From a checkpoint of a small CTC image transcriber.
Model: 8.27M parameters, 32-pixel images, arch vit, norm layernorm, width 256.
Training: muon at rate 0.0056, 16300 steps, batches of 128.
Data: trained on numbers of one to four digits printed on busy colour backdrops, 295000 training examples, 7.1 epochs.
Rows from block 5 of a small CTC image transcriber, named by matrix and row number. Rows with one number belong to one neuron. Each number is 128 + 32 x the weight over its row's rms, rounded and kept within 0 to 255. All counts start at 0. Numbers have three digits each.
After each neuron's rows are labels from the 100 images, of 14976, where the neuron reaches its highest value: "top examples" is what is common among them; "lies over" is the class under the peak. Only what is clearly more common there than usual is listed. The data: numbers of one to four digits printed on busy colour backdrops.
# fc1: MLP up (model.blocks.5.mlp.fc1.weight, 1024x256), inputs 52-103
# fc2: MLP down (model.blocks.5.mlp.fc2.weight, 256x1024, transposed), outputs 52-103

fc1.543:169137105152137142116078161070120100139127085066095153052155115131116140192067108104084117113180115131136102155132111110149052119133134141124168129140112120
fc2.543:091116114153153132168189152074111124168083136190134124111118111148099149011104141112141154125123170130129120086150124144101127156088071074170137143152115134
top examples: the digit 3; first digit: 3; last digit: 3; length: one
lies over: digit 3

fc1.497:144098114137120059144131187096090176157132072147062118113145147116073068132163126125121118122122103097137060184143120161156137103121153116109154169124104070
fc2.497:130109134149160113169101073117098086122095148051108129139169083140088136175110107161147137127125118126120082115184120110124132124109145084152119183175131143
top examples: the digit 5; last digit: 5; first digit: 5; length: one
lies over: digit 5

fc1.179:127140153133075154159097139122108144149120128115106180143102111108114142029109184162117099194142152098119130108172063166132156146096158099078126091106125094
fc2.179:133171101131124142115144144158170178143147068217104208120129093094157172216083108177098089138104133139149127122091124094155072141192114073111130120153146122
top examples: the digit 9; first digit: 9; length: two; last digit: 9
lies over: digit 9

fc1.489:175133235090113194141148145141095134110126082105089162137142112178125096109117077146175064139112133102141155132110134134135078178160140099070091116103120162
fc2.489:136125122127150176153149145114159083176140119119156090096150139138132129136159128167158131127172117103146100143117194077134128163132106097146062121152178096
top examples: length: one; the digit 3; last digit: 3; first digit: 3
lies over: digit 3

fc1.175:155155144106143109192071170097152153146107102119124127103125131091103105166005106182122147106122112158149115139109150153142118111150139100163120135113132097
fc2.175:161156149162156138110152148148134147165077170131112116138114162109157135126201111084121102111125130109142093131110187078138089143134159124118086152126127145
top examples: the digit 3; last digit: 3; first digit: 3; length: one
lies over: digit 3

fc1.762:115132153165067121105163134131109108078097101155156147175096093160112123069132110117150164175093113137117095102123133174178085147113125143137089090122087106
fc2.762:109131109084139161133086181206211122145128128134135119097143081090090130134183190128163084156144139119150120083084158115143137121152142146126109127081132127
top examples: length: two; the digit 4; first digit: 4; last digit: 4
lies over: digit 4

fc1.719:143098079112121095104131095127152112158153158201117125161112136091171145109145222157168128150107152151125105105117150085137173110184104132139138084169104093
fc2.719:095172180146099164146123048145078152134182108163139163118134101111136115122157144155163120092119085135094135164072169186153149136116107191118135163146098096
top examples: the digit 4; first digit: 4; last digit: 4
lies over: digit 4

fc1.245:187153152108069108181193127129152109095163118114127142176109115198096149100084072113104136145142159156129168115156124113153129111111092118073146113139131178
fc2.245:101128130138113096133100122152186151149090145116110130119154178110178078106090136169134113139195136092121163096055123130134122085122144148171159124111166131
top examples: italic; the digit 2; first digit: 2; first digit: 4
lies over: digit 2

fc1.269:112108140158092095140120108096201144078116140094116117066151141111114134121076106034104118111109140134143127117096130123169141086159111137158119121162101150
fc2.269:103113161114156124111155127044091180153142164178108101117110136176152169159157114123171121134196125131081132217172139093102124170116118080069128125157146129
top examples: the digit 7; first digit: 7; length: two; last digit: 7
lies over: digit 7

fc1.510:117158138131131121152154113130155175174181160163099141133155121120125163142145119151162080164116096153087155132177117137155079145146132096043103143104127121
fc2.510:120136177146131119108058101132130131101135178157129098150151061133157130170136116140117128157090127097130119108145094037115086090094159145122138141122164151
top examples: the digit 9; last digit: 9; first digit: 9; length: one
lies over: digit 9

fc1.211:161130108146161185134110141104062203131077114103055143101090199115101133124091083077138163117114188137177102164101057143142076080116124124136176164106147092
fc2.211:184062082148133076170102102129180119175195089136160182100181135078158135137132188198064122108113129170131178124151119093127151114096159161145169151100109109
top examples: the digit 6; first digit: 6; last digit: 6; length: one
lies over: digit 6

fc1.665:107143146111113124125133128140099121160104155120110098106074091116149080147197125128118108154135137165104107178116099058096066099139112121093108106200189113
fc2.665:149146158145139143122170120070074127126124128064181119068131127122127117116175131130118106190128116127102071095155105138130172091159146152143092102120136158
top examples: the digit 8; first digit: 8; length: three; last digit: 8
lies over: digit 8

fc1.582:160147158111129149146129154127126109135091134100143157080103138083176140111118137113145153088139148100103138146148129139170143094085132121090107195111094130
fc2.582:102115101105129124128157104111111089145207117127102130125166139093088159050117159113061163147095145109155066069130116107134153126132132113146102072142107123
top examples: the digit 8; last digit: 8; length: two; first digit: 8
lies over: digit 8

fc1.555:170112121122157091101067142114102098117099106114121116116143147099143163142166128070105149131132138170182094117080072125169153144121153063154081148124121116
fc2.555:111135105127131141095182137112186127080106094167148142158157120157131149134108090138090104133113108064086149156163139140106145142065176149103144129152082161
top examples: length: one; last digit: 8; first digit: 8; first digit: 6
lies over: digit 8

fc1.319:128125161197089096108104099157095217139122121099058126112165188182073150190138087172140114114141190105111117167190113129144127148066091104113138098117194099
fc2.319:159115185146089107103100111115138090118135099155114109203128120106139174085099136100115098122152102061118095211123108119097106171167125152137083150107109131
top examples: the digit 4; last digit: 4; length: one; first digit: 4
lies over: digit 4

fc1.0:081137114129077087117101072143127130177130124139104125109127107154127158098076169123130142131130184105135115135155104145182152146128112035106118113085175146
fc2.0:126103188132170080130081149190121222156105110113135144084066102165101145114102093132170102185141148115159148090170124125096137097140122104090118169164061062
top examples: the digit 9; last digit: 9; first digit: 9
lies over: digit 9

fc1.293:162154132140148119124143097132125073149175117107100123100143126083094146128119149130178084135121227127154121160150044100114139111101166132125125137136134098
fc2.293:110103126138152158088150121118131132121133096139055124115143065176123135204085084162150134096184069097176140172184134131130110123152138072079185139165097071
top examples: the digit 9; first digit: 9; last digit: 9
lies over: digit 9

fc1.369:157095139138196108170173192159125151124098129120148112079056154051121145124142116129115142133136157097105123094104134131136137179178133102159116138124114081
fc2.369:078162160147163150123196044073090090202099091159150149095180135133125163148121126143075158118141143137119085136148144138118107064091157081171165084127163149
top examples: the digit 8; first digit: 8; length: two; last digit: 8
lies over: digit 8

fc1.554:192134101168122162187139157110156090155157104141126078123111182110104175093083212188062118134132171118075077116157169135124111050107138177098152178139150191
fc2.554:093079176048114185180069136096132159093151143130132130080155136116165221203127076093113116145121140119089107106073066137084128146104121138113059076145135151
top examples: length: one; the digit 6; last digit: 6; first digit: 6
lies over: digit 6

fc1.375:184090125174138092193125106087123109170123123062134115090132132191122183159095153200128149092163148099140170136144112130152091171113113114102123175075134101
fc2.375:147104228089105165107133122067146086145081178074129107118154101151120147118155117128114128156076117135122064151125182147110127094085096080173126140144130132
top examples: length: one; the digit 3; last digit: 3; first digit: 3
lies over: digit 3; digit 8

fc1.435:129107128135115106176116119156080077110136118163190141145086145144079129116149171104112206097114117164091195127131157131196111127178134138097110068061079155
fc2.435:128163168082164085134115115140148131112121183116114103123126104071127097087151112094098104128126090137048104189133149172072107147136168084119150155106128069
top examples: the digit 8; length: four; first digit: 8; last digit: 8
lies over: digit 8

fc1.213:129133073112137112141141141142104076110085094111182091158093174115117079143138102132141100127126148198072090091110163133138146129179156124101143128148119128
fc2.213:193150132088150097144130162109114155152104133109111103115147155111097103087098145101111177093130146147135075098160153099147129105125146153084163138113084119
top examples: the digit 6; last digit: 6; length: two; first digit: 6
lies over: digit 6

fc1.209:113136109119182099125113097140087153120170096197084110132153143126158158118103133110161124121160144188161063052098094105129093115102174119105100186144138100
fc2.209:081095109132130118149109106068148082134112117130115129141100195100091118133147081165123120069089124129069137221138105106094127130159153180108166129144105139
top examples: the digit 8; length: one; first digit: 8; last digit: 8
lies over: digit 8

fc1.438:081112123082129105116161120114127163076122096187091121116092089162114148105134084113142152164154075175131117182159099102156149124098151156134138139122125110
fc2.438:117089112202172154105090059175117140149101128100096161143170110134130072104096153146119126133127138105160087122190157154112134176168135134147128154185132134
top examples: the digit 5; first digit: 5; length: one; last digit: 5
lies over: digit 5

fc1.580:084123171152083120099119110140139116154095113158153158074167083110099107163120137134191094151165165140047102134118132163120075144097175139102092092061168151
fc2.580:103156156072121146141113123078130129161141129145107099137081136180094141113117090122117148099115159178174085140088161142180071138115080069083119139090092133
top examples: the digit 9; first digit: 9; last digit: 9; length: one
lies over: digit 9

fc1.126:150141072133156146199106117191137150161121156110146161131120197073120112072180155135133162109109169130101152108076141130159119129141110141109085152164160096
fc2.126:149130155095161186119155090119113085171173107142126160124174092105152078105104104120127097153148152145018132096131138159188138179138092145150148079155131156
top examples: the digit 4; length: four; last digit: 4; first digit: 4
lies over: digit 4

fc1.146:133197108178143115143077117105093158109150133148180086106094143197120142100187098128107100130156098164109143132198124101142134095139116152157135099091207149
fc2.146:131155139133109119106113153076082073144108118111118137167154115125095110143148156117109125157099124160133091107143087146155103067105121136140082145152123101
top examples: the digit 8; length: four; last digit: 8; first digit: 8
lies over: digit 8

fc1.189:176164207115159141147170127134133103125151118128098144139113158095166181137094093161106133179122183144069117171091140136061141078100151110112125118140122099
fc2.189:111105137164128142145145092129134092182142144123165134162085148155123136153088101140175101140148155090157063122156116161169121122137201122078110104083160145
top examples: the digit 7; italic; first digit: 7; length: one
lies over: digit 7

fc1.54:122149129140170149139105152117079112141128168155140141114127137175169116107106119134143127148142127088154111063178052111123145088075068117051090117128143140
fc2.54:086079134150078102143137112145132117131130087059103103146087174112133141079107166134157119147146122133098115144110117112136142161158183110141127120122103159
top examples: the digit 4; serif; first digit: 4; last digit: 4
lies over: digit 4

fc1.359:187090207141071105100129132140133184127092156118117132171133133061070123140090138131163099127111162115138121105095137141141080143145157062097099146089108079
fc2.359:078159129105144102094107069119181130142098071132150106161164097157133188159093125046120151110166164120115111058165129101170146138124153156124106142150166152
top examples: length: one; the digit 9; first digit: 9; last digit: 9
lies over: digit 9